Weights of a small image classifier.
Model: 24-pixel images, arch resnet, norm groupnorm, widths [48, 96].
Training: adamw at rate 0.0011, 6400 steps, batches of 512, held-out accuracy 99%.
Rows from block 2, named by matrix and row number. Rows with one number belong to one channel. Each number is 500 + 40 x the weight over the matrix's rms, rounded and kept within 0 to 999. All counts start at 0. Numbers have three digits each.
# convs0: first 3x3 conv (model.blocks.2.convs.0.weight, 48x48x3x3), inputs 24-35, a 3x3 kernel for each
# convs1: second 3x3 conv (model.blocks.2.convs.1.weight, 48x48x3x3, transposed), outputs 24-35, a 3x3 kernel for each
convs0.0:558454487497491504497485468482477540431497516504462456533447492552560525540430465539467528513508553474477449533515504519495546465496472431487573496480521432487525527538480525447512489487484424476508521553527531476524552480536412528536500477458504480459558447429529520489499475553510481513482463544490488422512441476533525497
convs0.1:471455448451540428471453507491483512500528429535479494511425480504488489486413397512503499495523500535470536480502527488512477465531472505468502507519552497463532504427528446388534534515543488564361505394540534490449524503487536528439457477548541495465511464494478504432443495517508528515470467525471478465510460580483450283
convs0.2:496452496536489409506562477498492521501501498500493536502471553533452416516512457519541490522524509495527479459533490460503533475477485422471510521471489532458463463533420505500551527510579548446427482529449475541486453508509468505473460499495513516441460505493513515528439429484528455509507476502483484475494485497483534551
convs0.3:507574483487554488471520492506585497491517518510492479523478500503551478455507528533509503534506482450505546521447512510420570517516481515519506509470453554452438498420520461467560518519468502515501507568489476448549501436437532419527489373498490558559540516550491469501527432468556526487471462476462470439503472451472491548
convs0.4:417452552431413498445481519440494541499479512482495481546532516438498545518452499515498495462481488489447517432501428463527484500501522442497497496480515450513459412474433492484481527517503501488510498469498516434516500557480488508539540546429407484522473470491423489523450582560428435507535439463497543481477498512499491530
convs0.5:541532545540564518547460505521407409507547417500496497468416425537511424489528479540537510480582494456479414544513516539491468478519479491473546529495420518442512501547481543495502526488474551539430477504462498534391580497469482580419531521596526515547477510526496502457497483505504523444536561554484536498484404545477463488
convs0.6:513501476471452562537492485489504433504463496480443477460519487482513551495495482545486543500507512488494494515506493543542412443492546502456520496564519547484487465463550479566401502402502491481501519527502482524541544508491496377490474557525451424544512531433476468530497492449450456408475520517486505534512494444517504519
convs0.7:526504455479435430528483484539453558524482535539548530401492467457501588475494511480533472461438548531546549452565469517474481503485535486518430488513474436483495454532518526509529461425510424434471535510555490554506522469447541528503510506449441468454566513451536494468469482507463489507510516472484500483507454583461476484
convs0.8:482512509535501459560531424539488492560516500487444489467534500564473391512467471482513540434493508550410331507498526499420414550476453514429443556488546490454544515549549539482435497445472492560526555451440530473512506467516497510393514433487466494503547467419571557491462520478544489458545497424474460518513489382547488374
convs0.9:570532464498506501520531472474513526474586490522582463520475503551483498525435524491533452469510494469561458469504523535437557515481517498475509428477499530546454536499484558455502479450500509482472546476499531493488500481500487439525537490561453531451547475492492495483469530471496556442491515464475457503501521498514445496
convs0.10:511461503512522404547497473531516475506479557529513524585534562465465472538487493539491499454507423514523560417520458457481513489545481446480520493523527445515489465533483491521503458465489577490504516472442556484509480550530481527459487470523541490397534480399547536457553570567435472532522461517501545488476567476516467510
convs0.11:467415530412406479545452528493515475485508514518486517460430542536484473435549492409497501463363511504431511463503483428513528497554509461502508455521508488521479554478536495497500478520466417491480530392550511445518454492498528491453521454495484397471483376522507513505415440520401466521497390544495429548550450527521503514
convs0.12:475507514543559470469485533516514534578524439550509476565542491507417485485525402473507501570573484377538528450407455523511499463433455383458494498456495507464455448497456482471522464527526531466451505544523521507473515469505508482440562529476481490489498504505481546535499519527421367388537520501506520481463505503461468490
convs0.13:485528483483492481540474526490442491456524483514533523518474532520459509502466472415480523468510516467515505506534382453569476507484474536498472518496522460517533495464516529398563491418465464532470497520472501554496479521419461575475527508505467511456499469525502518515487552501478555512482550518532356528544379539457459563
convs0.14:438414525533473499517470493501435482484485512478476530402460533530485464522537478498417517455359485499532487475466469491472523497520494451436387521501441523421431452519438471514450480489518436402520418452430520512526505508471465519406440519463467351437526491525494496503542527565474494457513524525505498513514469460420503462
convs0.15:478460446485485473516464506492496457494506453456482491469429444533405443519511451480511439455500463520484490491491508515555483508527542471478464519531509508502496448497528527542507503512583443437488481434463551529473481509499505466427508504512548440449524528451473537495489494522494490494542527481447475474536476505513440464
convs0.16:547528517458499488520513527473504538495558507498502511522465487542546547491492527550525513411475462488504459530530539481511464495484549529511477461514486462471439534503484428500504505570528533554542569528447509520488491476481511582536558486508528549522485344448456492463418380407528535539488508528426510477442438457418507495
convs0.17:478519515503348482498478510541513434534479514529457484504535482464533459466510485521470542495508455515467482539301517479581417440448505527474537465525439536494493528478492261591505529432489480447498452524514530535505527426503562447507405531482551450515453561448508460504518448503524477523500418499444513471476559541491537492
convs0.18:473513541509497503513471452541524495549463477499473452514566525532465461506465426483557475508553533530479470453455487512523500472481511500407390472476394494464467516507527450514484518434503499561513479533562486531516474494485532443424418439484499483555466501510512530499558512505510499414454409383490488478547512495546469462
convs0.19:586571521436488508431472456523544531489479480457488497423470499464545509473447544505498499410487520467516475520546491532436521446515437488493509486483489500487500534492479524526523515502405515475494468518477461517517454459485540501466472415466490481482423467556471550487540532483531516460534513504442446466461524530477497484
convs0.20:568504419455442438533575498474502465459491492494474434543532508455488519493451465495493442494414482504561532542456495476444509465512512456440495447574575476526504511433484449455477476490504499454485423440470507572534516482513513453543409394495502437462546465498574565531537516507546486467533363433514476502521464515438464503
convs0.21:478508513503512485490504552434454476488545472414498429554462491561403507515442461487528484463551484528512480543524487471490523417529525463525499465530501460536501555474467548330508561344518528497501494512518503450545443460505425500515431555459509480520500486512517500500455521477495527509453527516494450499535469466539461543
convs0.22:519487538554501491544446503484488502455501476448459481480397450536521431467554524494497554419515537417370454536557505489514488460525540534513521494532508446445480456521488521506464513546457440565527456419546445433414446555454434564433432440532574450499529481531453465510468541532512510522401467546506469514540510532579585322
convs0.23:465504499497483476487552490435437505415474508496535489464510457490480536515433451473510497522464522528537563548466533549485484529542518497457463413463516416488533519495550521498458501488477467498441535517443483512474511511444553496479473495484467488474548513494505509533503547515544511565506527526497505516551516502540499500
convs0.24:458393490556440505506482524460566482502562552517572500474545471454540589457476452549397499483518385550498539491533513490514520481484499424465521473529504552558535541510487526492510470544504593354533526532539511429525463526513524442513533474475564438480495513547499529533502509479513461546547437471474502471465522433506557431
convs0.25:433467450521429489466541466437582478458532533527494505580512508439531506435481452452414457588467472535574476522492490515505543480513551438423480509477524539489543593491503513442546456523503511373487527521489474491500479509490519469484549537557409385500546536477489515545581500522434411491469403449601436542485548468465562515
convs0.26:511506502525470452475449543529494515536542513498521491536481504499459512550492456498567556482528534451467563476508504540477439524559460407510541555498536452486556551467463551425459522476429524528414447584572482512487498542435481516381464546545503468469497545584466449520540538510448505500510511510440477525501360521499428435
convs0.27:460494492561457520556503530547572543521501556528503457496606504412454470519534521508513464452498494509509538540467493521554503494457484455524497498487476521480495538467526471532487513453480499609496434482422484480467466488503503527498440509502575544490515482407527487575505569564506465509573458511466476542498479478480530507
convs0.28:473463514514508546522470504515540525483539519485475485494552545542522555535540524494525528519577527575527522456477480467461419527487447535549565503495480529499471525552509463471479499471500495543571489551562536524505590566493432501504475501493487513530505425512504519471518505457515456519477536553553533547491510475518508521
convs0.29:511481480448509489526466408547513505547512530558480524535441454421562428451495468557510502445558468503463398535486484524498515490469430529508511549533568534512588551485496515514455527443523521553424470413361485557491480515527484519542448514521528510481499485404544506506502503553567527527512527539463497496436446463432457423
convs0.30:490474573391375501522474491484519536505547546480548527470540509391471457492526520473477500446444483484455548503478473464488541438458511457472440479497481507479534526535510528517497526476471426472534405490505511489501544483485541508440505525515451419515518442516477454499493535482503492519479500485578490482541516487547497541
convs0.31:539487444507498488518467486534487503512481508527506549481505465470511533482420551512505515488486555514515471518386505510494526500471500477528483480553477491545500515534470401515422529524490490447536491518503494522515507382536545411546437412507517489512497526509537530513545481459544456429561459407409517447409540466496444452
convs0.32:464463456521452479475455485483563565506566544549579515456526566538496516540514558470565467557524537533520535535430532489340544546500457467443515457512561514494485569447524456502489506473481449488435517477498516509524549491528540424507469437566412467463484497533554486508535487467552520437554501451572499536537529459452505522
convs0.33:504589514490510443526513463502419462413366420434411452512525547436412508496461529525522497468505474413452475472504446478443455592429475486483444485520523540560532516532514486397475473475480506527485512443485461485467532526536508450501489439521507532495508493446552523517523523466506513488550557415539528520510468490527507474
convs0.34:466520526457417471502503522459518481451528455465472423461506478496455477614485473526508523501526509523539451419494540413530575554482541469479489512491519466471467458460447515521517505446468456484530548498489539507531413409497419478513481484553498458505504522512503537499458469481368386531440475562514450447476501451512570444
convs0.35:413380508523530505453492487497454557576536510493512519490520461528474503521552495583556494528535523500501448452492510529448503461476529485504519561524501479434498485502512531446518416509508589547496493497531477490469481495538484509501488467514519587529442395536448511471452522478484404413527533517573527508473466541498556418
convs0.36:542500486507537513524498449424485479456438514414485544515489494520536450494442488511510493453481550582585530476477507486437486459552522539526471484466478549499518509536482523487538538531479496491487553510461462534505425505510472503566508455478469509492477483526508485513502488529486432453360376375504507500537488532560466537
convs0.37:489500495477516509525537454440486556420544519506505503494567519544450500569499513493524584537490558528555540544464521519500531438546464458504509528479487429482461450527454541482488515489502457502532533497509514543524459477525509462501446536457492451454533492532435461508501486527524479446479509503508502483471507454520518490
convs0.38:468479430425387427480490485432482481477519527474501556518529442469472437446518473494538483511562534531487537474447467471535545501528513360417504474526594460591543477464439437478436523509463435495458537551485503491533519481468449462508520463474488476471545541498543529486465442496407344445437481496546464491474505474508521469
convs0.39:449492494406534493525568477439481490509493531515509493551497423541515423554476542458462491493489501537535512515505487537481500502456484498495467463490591449477455508493529521485462489486489479581506563476455466543469503504482479532561518446507497546529544555492534567480401464503444465527515467498537454449466558448499431473
convs0.40:511525571482456460543537468505502464514508485488558535513535519548466482452477499515552551523457453504483490509549499523490545498509491444467450462503503486507552522511486483524511469455532563447492473481392488430500545452510509527550511528490501525502478470406522516534476553535524499490458509486480504510507510519500517527
convs0.41:474502554476485480503499465540562524469509511467528488538479535547522478515540437461487575512507480458495456567471479513516515449481481489437376542404407546472398491552476564533513515543475562537555553517526452489529525432427514525452545479465502530544492503498448528489539491505469513510501420452497503349534591432443506492
convs0.42:476493521448564522486448513503525466411534490478515516468495485518550505509516480482463545532496492471464503452500465505530530511541424456473453510505500443517458494503445536366554464575466496484499485518476538520508517488489470535483577469476547470519533515498420602485530505472475518507478520510499466511504475473513488498
convs0.43:480456536528463501494529523537500460503464494505472484546517494506480506526493507505492485523444506510461484464538440314582472441480469506530499445555481442487479453549413384525525506441482478504495483517545547498496513459506440477496456494472528492458498481460480506492499487535448468523493546536485525465511474507511499506
convs0.44:517469542482505551520535483484425523520551539546507507453533496455538499473544489540474476461529497528539486524564536463491445510487460436422472431487520516480480414583396345549377464520436525515519483524487472466455493484531505434462522450522535517465477517527447471503486486558481449528482523527471551448549513423554480387
convs0.45:490390485447423468479444543445477491453481490467520483424506547477407539503438473462376487505390540508478457517430434452433491534476466493505477477504524415510522495481475428453461456497532507423514534390498482453430507457494450468469499457434502434488514462465511449450533430446516438407520461453500478487491461428508554397
convs0.46:431450500501527547562510458488525507505506524538464439543533497544588546428512554471534515571486585555539450446449502409490486542525451550516458439490483423430445444496525459549515492511456428538579573493487500558466462566511502517508507426498438441495501471456519515450549467518498479484498422475554474540500524481473542533
convs0.47:516473499495441524503482522452499518504533535500535529554521464548549490511577540514512520536573545475515579480535507523495531548515499387451504432459469391485494494459385404425512486513479472499569488533495492526527500515465458555549495513527455543497516459534500464496481478515507495512525455445446508499457461549462498525
convs1.0:433507537536476532474478529581536476529570476564464524455537499531534490487521519496573539504451482467503464432488503475514558523508450498458529499517518475491466498516511478558511509464469475512464510507492461439543499527508469545525461451519453532532469490513512462531511469495554476536545524481453530533551495499459466506
convs1.1:374451514506561502474509488480534461406510539508485518504412561511611489410517462545407549568580477517520511526482462494458520499575537543530496488440522404397501505482497512529548522485494452523494549582527509499495490470501511439509466460458478486498533463513519475492512491521394514525513479498525546501530533505508442526
convs1.2:485456480509539442539498529451457475474484456550479466497554515484517545503478551510544508493489447468504467460481523529532478474530492497444513580468471579463481521535439498501483494517549500520438505507504557525458550515450506554523510512528504485496472483524517520478468468448558511528524523528486508504565481537540514533
convs1.3:540520495484503475492461454497472452456473491448439487492533503450497566543522496479495536436487466472514460523519513484449546504479451510505493448462487516501487469505534541499519498513491506506489477545447488472437502468494525488436478463477501517493464467454419461463465534526485558477517526486487483489482523463535545515
convs1.4:509567526528563553495529523417457529426468512461549570542506537492578526566524527484496549452482525477485429470525565491535501459456479478510462539553525484488473468524519573491481483496510469476546488525548447468458467502526506526518524500518491465457486554532453504535460482484468501535447446508450515506493467528464457563
convs1.5:562483514551505491488499499553523507519536540470459533436489495508634467467481575493378301560474367484498481546516495541475456569547467415470491482415515543493518511436458499457459429518503535554475485523478536513504492419499534466471445554495337381425418444420535537529549533521481529522537548574535392446548421424542468480
convs1.6:469464461559493476436508499501537562511515519430501545488494471509479555532528505507497458492476522477502489506501483565674500577591493513515511415454487527539519491556520527567518474545510524467456541441516468506500500477518480472501493481511474433470497543475516491473476475556460497489465485534472443488479499524485472554
convs1.7:451522471518514531541519558452507481504448474512498434549523526514536542510514487472497492506476475491512474454431512460465489484535517459504452470522497497527522497433456522503561497477521498543464505428506514504501481457413567492522565533528520486456490514472513516460583536550475419438471505452545511459524486457480435476
convs1.8:608611485479489505453424500428400532379435469451471514529506433492563446492578547524554584519551535513477560395460469442438512510524456583473498537482551468438491445491463509359478470483500546454401456504562442446442442461414507522506515554550520549519522562516463531491475432445546513544499564484402458446448419482535500526
convs1.9:495516461492526523470484543445472449420420451522471517451572476445474486505405550507446478547477525475514472463522461452448537459519482513479505539520533493534552511560460491613543465433441412497434520537527500527481524495399498615531545554489482483506499466568514464494513573547460414472538551506544536477584597559560562517
convs1.10:516540525510431553577513498484459502483487471585473477569510514488509447593473583500523520512515452460430454504488492465537526479515486495518476431555541504466432499413503457519531449519494475491524561456480502540481555493459548506491548520556470544440530418494470498521460523559504475412541501512535522494471459478518517518
convs1.11:562600519496546504500425476489532425482469441512486512487509527552533583546491535473620531422545574494514521509484534506455463493486458501489490502554516474501444475462502518461539530476493476465495429506542426473497477491545454554593514491587510541511566591570513477479495530542437487489439476526563557524548600526445571535
convs1.12:467464484452514510468455483495467473456443470497498485500530481524673598519487523495419409414512524447427412487508556536534497502487576498479473509428477525464563524532590527524543539545535492530501460413510532616488535496477477548438540531512478499472494458526475493448478454481528575566545528464500504489501493502455518461
convs1.13:488480503528538532488565508489504497434466495420512485494555493515532475433521478507509449489514477495514469500492520442608505479507466435462537390509478474534513475585544493663484429476531457518487489491446486565433539493483504484528560496543485488442492439505490474536413545532384525423468533528513458530528446522561444551
convs1.14:553521478512547545481426536427480516543515507442507562523511470506469498531495442468529489535476455516474537509501485504501455461536454490416465537562530457527439473507475540528451509513511482496458497510512526464564490501476531584547524525550513485476505557540509516518517475505487406488469489510458498515516529563491527566
convs1.15:493484491481524525521563532459463449541508517505503545488541546506481487482504450543432522497502441491446445497492438493552438468488514529439390574507450570475472500483476420537521584542498470528508481436544514564470514520475512527532516508521503531497427470488526479436488475469499460460555551483493474496540487548534495498
convs1.16:454389446479521509481495523474419462479481454510429442491534481520516472520514546562556522469568506527506555536513534500473408459461413451461511491503484535445470535571547503457436457544493520516520527607553428496441450499485495401449512515480504503494377471474500573560505491458540536521464507522548527535511541530556512510
convs1.17:456454499484527488476491505521436517504484510511477485507517507514465467472475529529511520522499500423536473494506503520567689480534502460443483486443512437545493516516560487503641479497538501495523528500528484496506550531555511545474522480502517500516445497452483467466509447538427416454556550511489494503551527507510536523
convs1.18:501509476432459491477459459443465501474527476526498509489508463490483462461463484517531488535526476463499485521407478488421562510476467534476507523518525464461472543473509487425527557531542469524518523484484520503502474508509499491448485502498583521499542516525464492445532526564470502460465511478546535466504501449521508485
convs1.19:541524445448513481438432516469538529504497495465493459472513485452474494461447463525521433443542583533512521495482481533508501488537526561531530486476554455561540535527542563526515519523476508531462459517479554616512513462544517514492485469482476487470506416523520536518438499457421487489509554485534476472571530532473474508
convs1.20:531531478555493575552546523453545491506521515491485474539484554495385474496430394449405383506454397509495411448466525479450489494478543425486520444504448393504536517453486527502505449483530467507500533531529549477435501510502538495524499513511440436439428412465506438504561528540472532540510494479480433504487464426439532456
convs1.21:482496507559516572478505544501507453498432494518500576563482551532462518490417488453438524511488500497449489516491528500455533488509489491459507520421522550529593490568565468530483503457459423487496522473645493517507396502528418547545496544488485500536457475483538528492499424442547462576518464495470530501502601546503477551
convs1.22:494471488508522497448483503535468445537516520493479557463549440548604490519507495397535433480504452485498414519541476515433482516483490545420522538394523488469475522516516463479524507537446535536496420599518454415482447472491521494475513503477448496469529497531455462478512507506450484477494493515498506468506551507474451518
convs1.23:461470500498528587539511547543497455535521493490486505560553530504492552501534493469495463461414449480522478523478538513494471553551484482471486495506486509507544509410522552522546510561503500488561555464513484448534460441439497487501522555522442477474468505471517444504536484534518441542510474514510529447489473496499511460
convs1.24:521522445509511503446442478362462535524456456520525420477494513510539520522462589519566495433543508507417578543512506480493513534464473480499508516581522532527501506506481504479500466493487503429478573511408442536573472497472482387514460525474452525499533494446482503505609558547494461509551474505460562509512518430474515484
convs1.25:489481437470427478532434500364472438459502396529544466476503504520469624514527524560526501578529561500424516466488508484438511575468435463500514485556515458435502538487548492472510551515520463459460490506531500528620496477520482460542482532536465525546541543513515484429485511513499422423555518499497485554526511498512500507
convs1.26:498518528492464477472477478498515470450525474475457524510459484573657493445509518477442478499426484490496458549492479505477531513513477464491520484533526465489538574492492500480455465481503476538516461484505450442497452404513527410488501457492460451482475452506478488480559530526471524494546496469517488523500406537492432551
convs1.27:507531511457449485474506454531533494546462504468470490462559532428480413497539578440480478572548476436467451522475550497483610473440482539551527505544560473478525529530488484449545412456498511499488560493455494554527502485536447481502480483451560484455544508385460468502523513548525523520466538513512512506471470507475452460
convs1.28:522454515548450462505488472494485470485462479514466477484488534503441423507421427538527535464489508505484493605482496485469487570513547497505513488445506570562620490491513480490459505523479491511540485399546478497498498505463490486507493559492561551538498501508470490496464431497456517523524547587532526515538507535527484499
convs1.29:455507563512523504493504510459517517538559510480482500492545510421535460436488542469527460537559429500551500469475520550443551526536488409450554508468508481488508471483515473449511490544501611541542463534503537492511524468537548523509515528507556478476469393461523479484522539505446564550451508482503575475600532474463535505
convs1.30:508509543484495493512486551472441483460436493508538507533514536463556475511527429473523460510548495462498507522466520503537444477498528577513468541543498525548504481493404493447397500513453434456520536524516489476430511515544485500561469505557483461482512575495424429486517485501506504517458454473499508529461501528490539504
convs1.31:470541501467553507465461563447494500425449432478461469476495533513495516460419489503516459538501492506541538494563494516424524449539548478490491438475525429514515551492450538506600516471450509460544482560474562528520507473505486521527530536519477530473483488476526505458507581552481490531424507526545481506529513453517544417
convs1.32:511503503559535499510550512408497425386470506427466472543516497511471554497516462470450480507528465455523495490507513511502514476528485456457466466544550460545560550521485549537429505522499470545508488515500498557480539473434529506525547516571470457463520519463483480503504546539481531482473559488524512482496493471598547416
convs1.33:585548516455475505447428416488453566486406545533471522542458442490447461441479494548498477569497498556519494429470496443506478449497461478437500403467458513473528467520436496463475482512535506455472443453440489460429546508428522504490485508541452492513496450521454437445382435488401472473484512518493527387506477400514495482
convs1.34:547571550513559532545550478511541495511473454501437529547501521522460569506506554477411399464420384496464462517439433526457533527523443538512426548475518530542461515493504467522511532516538525471498527534479530527419501490493516591543508543581392342484422506548452477503524526441520560530468561531409476495490512501497524463
convs1.35:541485481518533464457548453494504506484385481463532520502483487508552496499511594463501474495515528437511506486493513491558459502511507477516548485371392524524544483517528473562546534429464564550485441508509502515489481508448447455422504491452495498437492468530494507496487437428551603579523543525510481472530506510500508438
convs1.36:453565491420410453504432512529488440460513461512530485499466524469429522485516524555592554525509584528538552478495459474492499491544536398337451463543462458515549499502481511455529528507507491540462498559501557516566479462456526484461492514552415520559526510528553497460474605482424455475506495487522533523531559508455518541
convs1.37:525485514464508466522526546508486408480467504484511553576530525527495522507517467466445506447503499512465444467521481493496523493533501526469490576498479491527504523549487591534454570469471468488520488467514496468535479481567489507527525522510460474507479513503494475511521476460547479536524493509535450520542500492485550504
convs1.38:478421467531588533538439540396490508473440483475531471534494524464497536479469460451437456460488473528494513474432493457574493521548482478364450450578530549578517589493553509489468508539576532562440551480465546511473491486518518521560498509548515443468477510480527479497478593569494596541454518478517496526546531527513503516
convs1.39:523547505492567517532574515539487509463479467457479494483467480537486520531610527411425500539446458491527509463536528506553522512490516496489517522458502464502513488468524519542559576510511571483518426527421512474487488468474512510493540521572427449458486464429542474518486496517533525510507508454454467528523534534485514515
convs1.40:479531544467488477534494523488520561494458566507480492499474484494509491530464503501494497477488433493511509496549516513475497483529465552587558507498513472523476488554515503543498481497512543570491497509551517561530471502504504573513502465486498479469479460470535510519474521563490470547506438464477494537512517518479496464
convs1.41:578537486533512468492430431546490500502436451470460462480496454500500519557503490493446458472491511446449468461470520486509513468457518598516540508415438510454452528487436498447501478449543454487440471414391508458465598564450499539476501457418481482473523477525445482466524522545549458430537500476517482474461497461498454410
convs1.42:519534461526455495467492532550480548477522465504494488477535494499475490515468506500515487477524471467489524561545529522681601560480501503413471496544475581519459487537668516577503516492446516533535514442495523520505515518455498485493494517496461527470428517470462451545472423501512513483560495472487464435500523480519475465
convs1.43:472517449497486526501565559503476528526497494517475534482483491534489483498468529508497481543455526484460466452546489478510517507562461428516532444479508492537489521510532480615527507456519521459487519499544489494490563496550532544566508526488479451499458497477459482563465523549477547538513560461482475490493548508523608510
convs1.44:485484460490525497502522522501501545511400531499406502472457442475547481455486507420549492478511468469478523479501440455502458503551498517486522479509544467470506490492439483588523487514518524543452541557486470545483486440458502544499496547473487548529437495518430448510525593498425529500465505513442551507442524453542598415
convs1.45:592536562590546573541496526421471516484496515488471483488565546508522543516491522532510467550561546520525553490516529541521537525569533481533559482515532444478467518594601573567609581538540552543486486512515498517570537584539488582560545559526537526557508505546493500581538548535572544483471523451566520563594495568512440527
convs1.46:549595474509491543564505488420540410486508498525484480462539600569444537538568425546485412535576397516543437497557500523455472495544471533515468512508470474436427521456504523433470485477422461428531440602496504454537509453446500496511510508496460520480513509452575491441465546525490494523498532451581452511546561477492490455
convs1.47:530541556478491545562484512468445438456469465488500442523499515519475416553533521392444479443396420509518509497479487506491514503498452454542519463488538519517546524533489563521490533523538466522568439514501442411497458403481474452487543547536423489459473432495463502503388446521524523530504457429431511541450525528493517502